Weights of a small text-conditioned image diffusion model.
Training: ademamix at rate 0.0009, batches of 128.
Rows from block 8 of the denoiser of a small text-conditioned image diffusion model, named by matrix and row number. Each number is 128 + 32 x the weight over its row's rms, rounded and kept within 0 to 255. All counts start at 0. Numbers have three digits each.
Before each channel's rows are labels from the 100 images, of 14976 (inputs lightly noised), where the channel reaches its highest value: "top examples" is what is common among them. Only what is clearly more common there than usual is listed. The data: small charts drawn from random numbers.
# convs0: first 3x3 conv (model.decb.0.0.convs.0.weight, 128x256x3x3, each kernel summed), inputs 128-191

top examples: dark theme; one colour; grid lines; radar chart
convs0.35:102097140100124107086128108102144083123158132119149065126124091155140090161136099112130104119108105102138151098164144090139166116102098126120135115130126131134088108149138113109139097092120099

top examples: dark theme; step chart
convs0.96:142132151132076127098105117083115154122085134179096073132133099104139138120136080124127107110107157150128150116173131107117143165082121121131156088138122101144138108118153154169166097087105141

top examples: radar chart
convs0.37:083190161110146129124100109165136090207140191127114088086109080106099133143147118169169151129098134218171118142191209081153125133132115098105163160117136129165172162158039132142067103173087145

top examples: legend
convs0.43:107093100136150126127142127059106113088144053069122118126136090173079104150139105100140096099073117122162049150141121131083118072092148158134115137105130126082113109110184121091162114073144096

top examples: horizontal bar chart; items: eight
convs0.67:111131162128108051115023143155082071100104038109128122115106185084119179154083101123094136119177127086183139143160135143098172151118073127117133147189116137099118181134098155173127109095124109

top examples: ring chart; dark theme; items: three
convs0.74:124120098121091115124149136078126144119148144061143137116151116095113154110136149098112126148121105139102091159097133101134124103101089185106151099162085124184147119164043106103103153132185085

top examples: horizontal bar chart
convs0.6:118095149092136092107131135105118107115073085124126114141126147161155122135144108165164127136182109119180179068145144137125138110117127164137103112146121142142154101110136149082145128143064118

top examples: radar chart
convs0.55:143139134107112133161143131148098126138139105166188085188095136074109119124087146089083105119118079102110100128144147123136095116117151160128118140076097130111116170112071063134109164128077105

top examples: radar chart; one colour; grid lines; items: eight
convs0.73:094128110114174170137156144145170155157117175139101152139122123171082174166143143173155142123033156163142239134154156176141157159186147151084106141157143149117152153142091136146134098123136140

top examples: legend; dark theme
convs0.76:132153109124062118125125073000119045148124118148148125114137139169134131161103162141169114000164110122124104111016124150091154166116129120097162109043168138071136149100078124124133109077124115

top examples: horizontal bar chart
convs0.115:096125160124130146072128083118133176129065115152119109149079085130094098142150126144133135158117144097065148144152092121136146136140108120125138131064120126145159145128164109109069128121096122

top examples: radar chart; one colour; grid lines; dark theme
convs0.124:133087103129218131115127132071134121099130143230119116139150098159167120123124135075108134074027157129215098136126114151115126112170173145096128202188146124134131106170106103152124146114155094

top examples: radar chart; one colour; items: eight
convs0.65:123156118120159106130135058104157131135134133158144123115170124143141149164179137102139149148176147134153151086132095121171126158149154116194147164154145165133174144163177203159122133137170112

top examples: ring chart
convs0.62:115131148087122134121107137107137113130152163150138147054150130125070106150132112135130148034185155146075110130107052064101130122147130093164143097109112140095141157114122103101115147068118126

top examples: ring chart; dark theme
convs0.17:124132155094103143087151145109109127136086111151132117137145138106132122138135151104092087117023080138153137116094113071155094091057120133070119073143133136117105126102091124128132118112107121

top examples: horizontal bar chart
convs0.105:145126111118102125057166084039125168132130116166136127124109156130153115094141140128109113083153141134088100134109126137118141084114103100147130126079130131081114095107108096106137137095110123

top examples: one colour; radar chart; dark theme
convs0.91:095116126109114116120119105123123116124122142149088088123137120114122137119145113067140085087097138132147126112129155122122089119115139113115142113126125123113129114108159115110091112125107141

top examples: radar chart; items: four
convs0.3:129126145131147109158135101101131137132101055142125151075152113132137087109146098132159127158131116105150131110134134131114107138090136140171150135110121105116101169150139079112152158124152156

top examples: grid lines; horizontal bar chart
convs0.97:158127112155121103154152203115177239134162083127195106134176132134113185112122194159148122122151127140092245219149135187103128140162152156131147116144209156144109144203193131105150135178178157

top examples: horizontal bar chart
convs0.53:143090021117116107132105120125115099128067106118136106128107070140175108183130133108174144133146121151155126120103130117103130137130145147117130093124119086138089129097156125133152162117133175

top examples: dark theme; heat grid
convs0.52:125120133132133160113084123096099199125128087108079122209101122116126123123069116096115168125108087099127072135068144126136077110118153163082131107072136108113093145120058054124114116066131095

top examples: horizontal bar chart
convs0.57:108170135119106123151134080115121136116102107150117129116129144149122111127109131123121093127152117086109109137133090135099113133132105124120120133120139117113138135117108109074128112125131125

top examples: legend
convs0.100:110141070155102064118139130095075116090093086126102109127121129158129131131146103050102094063116122107113050144097087121080095093086127102111095129105120130109093094143147126090137084128115124

top examples: radar chart; one colour; items: eight
convs0.109:127111143135186127097182135155150165171097109080138130091134137158130105140160198158161134129154188168079195167121175170148161148130172042093149149131152181140174149124170157127118145189156158

top examples: horizontal bar chart; grid lines
convs0.85:060090134093083111146116121114143158122087104151118136120081149070100103156114123080136090119143121111088097077139140097132076105145133123185151089103146136136095153143128151118083129096105128

top examples: one colour; legend; radar chart; grid lines
convs0.26:070160136162100125141097139139130102104136155137201120173150144128130094149102135109171105154190116141105099152128105073153164125151144119120114119088124126129132137128089115139134148097108105

top examples: radar chart; one colour; grid lines
convs0.28:121110106113157113146105133105131143110126093113134111120134105127119118088129099053146129084176132124136156131134129146114075071114124130151123110079128126131069155131147057108118152118112140

top examples: horizontal bar chart; pie chart
convs0.72:163114128087107176113144161104113135079104125119124109136152175136114090046130078117114139083138117140120193158128144159117125149127149121138107158164158132140122086141143127158150172161101103

top examples: ring chart; heat grid
convs0.42:091127126056107153176084161087106128112161129145148084056159129139124139146141149165125129152049109136199164153116128152083146123187165169133101096049121141089145108058070131078145133124123131

top examples: horizontal bar chart; heat grid
convs0.110:120087149117088127161127130104149122110134091140112113082090143114167158138087123169086124141118152152103102098176151150114127150140141116165159126107120140143129132149156100126169091142151120

top examples: pie chart; items: eight; items: seven
convs0.15:180090158134078157061136156120147167137169041132135118147108159058105050164053173150117152125145163113141164085111137160087112113129129149181109134091136148067098120112093021132166081125147177

top examples: dark theme; horizontal bar chart
convs0.36:152123132182034107183076089127108137193136142114117141206102108103125048145125091079148144150175177109109173125100106160156126145118165141079182119114128151182118170144211139188177104125180099

top examples: legend; dark theme
convs0.22:106109139135102091117111121092043118120126047151143119137147083089111140092119132083081096095076102124187075107125149100096098075097158158155100087087140102102114139134140127133116130092103111

top examples: horizontal bar chart
convs0.23:138102101155173112133166128099117160099123159096064133131108077131079141036130118085055128126000091073230171135133161134095154205136174223153130142113090147137115152131152150141091114071131141

top examples: one colour; histogram
convs0.104:138115108116120153117114123078110152140131105141112061092157080112207117104162116114087107052107180122133171149180149093081125110062120134176158136080139143079054139193119108077109125128108125

top examples: ring chart
convs0.79:142097094046143143118077150132111162130129135056178162069176186124052115123166140167181119125104140090127110118178144140102123053094144129110052048138072039057023094116109050109066148147086133

top examples: pie chart; ring chart
convs0.50:159147161138113039156110130154069098059092076081152115135103143100130181103116099107035111119150095079181143111116114163075117114119044088154107146165133110068115034090105107165124172118126124

top examples: pie chart
convs0.2:147094159112140216134199152120064107108066130115101106155152126135136049141115027085118116118102111144065123160168102104154129150131041088105134138084149154163145076085171089158107140152154071

top examples: pie chart; heat grid
convs0.114:171150146147156110124145112122160139089161160121197144165081110093161192144102192110119162110159079115033160127076159120134155139175192098127183153162172165133115211123130151101129153205145153

top examples: heat grid; items: five
convs0.63:135151132190134116183157081036121137118101149126152123129114144134094102161096148102118117154079162135109139113085174156092166083147071149123177140163187125145114160108132096132159123165141090

top examples: legend; dark theme
convs0.56:181136158134210165156128145133198162132097121112117115133147102124132175117132124152184139124059144171108255185085147164123188166163160107123149163144151136104159112067150129149122156152121157

top examples: ring chart
convs0.64:067145114178118127096083091175128097115142119195113135150102135136111107111088126112147135177105166143185122168176129097148192146175104122131106099184136156174158188153138134102107179129132152

top examples: heat grid
convs0.21:166078118119153124161096184143118179113177093071111130138112109119142157168110114143156125107076151083141244124149135129072148147157150145112105120108141150103133141066129052146128124161108120

top examples: radar chart; one colour; grid lines; items: eight
convs0.8:172168155144218152150105138148128186161151115148141134111165158125107120144120162164191167142089130165151235134130147162126159173101156140163151164161153086117155138134109085174138120117149155

top examples: dark theme
convs0.88:119131132113141144120173097126159086147048101164171126161081148182128109144141135130140110060109156161158124121165148116168141138124196080219175133077161128153124106099194110126148117136141127

top examples: horizontal bar chart; items: three
convs0.117:128156175140123143133074116108137112126120120132127109095104162108109136129118100123081098119165115085172098111163100115112144127136125142125138117164099151132144124093137121047115080083080105

top examples: legend; radar chart; horizontal bar chart
convs0.98:082095134158111118120102088104144102103133058131144128158131080140082137158104162140108102131102133119136153088070119133140137135124121093136144135119143130154114126112156074109101069111175099

top examples: grid lines
convs0.58:149118083142161146135123106118139141131130083167181120119100142082123069153077117096146113137152124103135195154087164179125102132118130126111123154124143127122133138150125087125098141108110161

top examples: pie chart
convs0.78:083120118112115087117060121123146116245107116119095131122137126143122000128166119112061122115094067128099165131157104122140161126145141097131113113083137129120142165096097112131155030138134122

top examples: legend; dark theme
convs0.33:108144155177089067154128086032139070107134056164101156139147105119119059185102104096118121046189104125088081105047139088108142138115101127099134157155075142089166162128141113138043081109120144

top examples: dark theme; peak in the middle; area chart
convs0.106:101149117149122109136105122123121162133142130114135115157110131115122127154103128120125148166156144116135173165164119105135134147156119107095160111114115122141118172159132114130094140135123144

top examples: pie chart; items: eight
convs0.18:175140167174175158142123140146197179188153140104167151115132204154132160173169157187174137136110144194119169139155173189131127142149180117114139132163135120123152126161145117136139141178147177

top examples: legend; dark theme
convs0.46:090111109084141113091146109091084096128138093134114083112099143152100112185106105121152077143061132089131108123118094124092088046034115162113115114112109116085079041177095117142105087110120094

top examples: grid lines; horizontal bar chart; radar chart
convs0.113:099108157161213116085164187178143218099170181166145098117161184187130183154141145176164121115134128117105234169191121137098147146128168146149148187100117158134180135104107105094177143155084106

top examples: radar chart; one colour; grid lines; items: eight
convs0.107:119129092146121150102138168141136173073156114145165180135177112140105137076154117116104130144133121120117126165134111116087176139131148123162137148133104151179094115128143116130180185116118115

top examples: heat grid
convs0.119:167119107151095141122222099162164165152097150147123132125123099107100105141131163110137100097112166180071206109114129117124080189117188125108105107108127136169181196148183121136121122163138168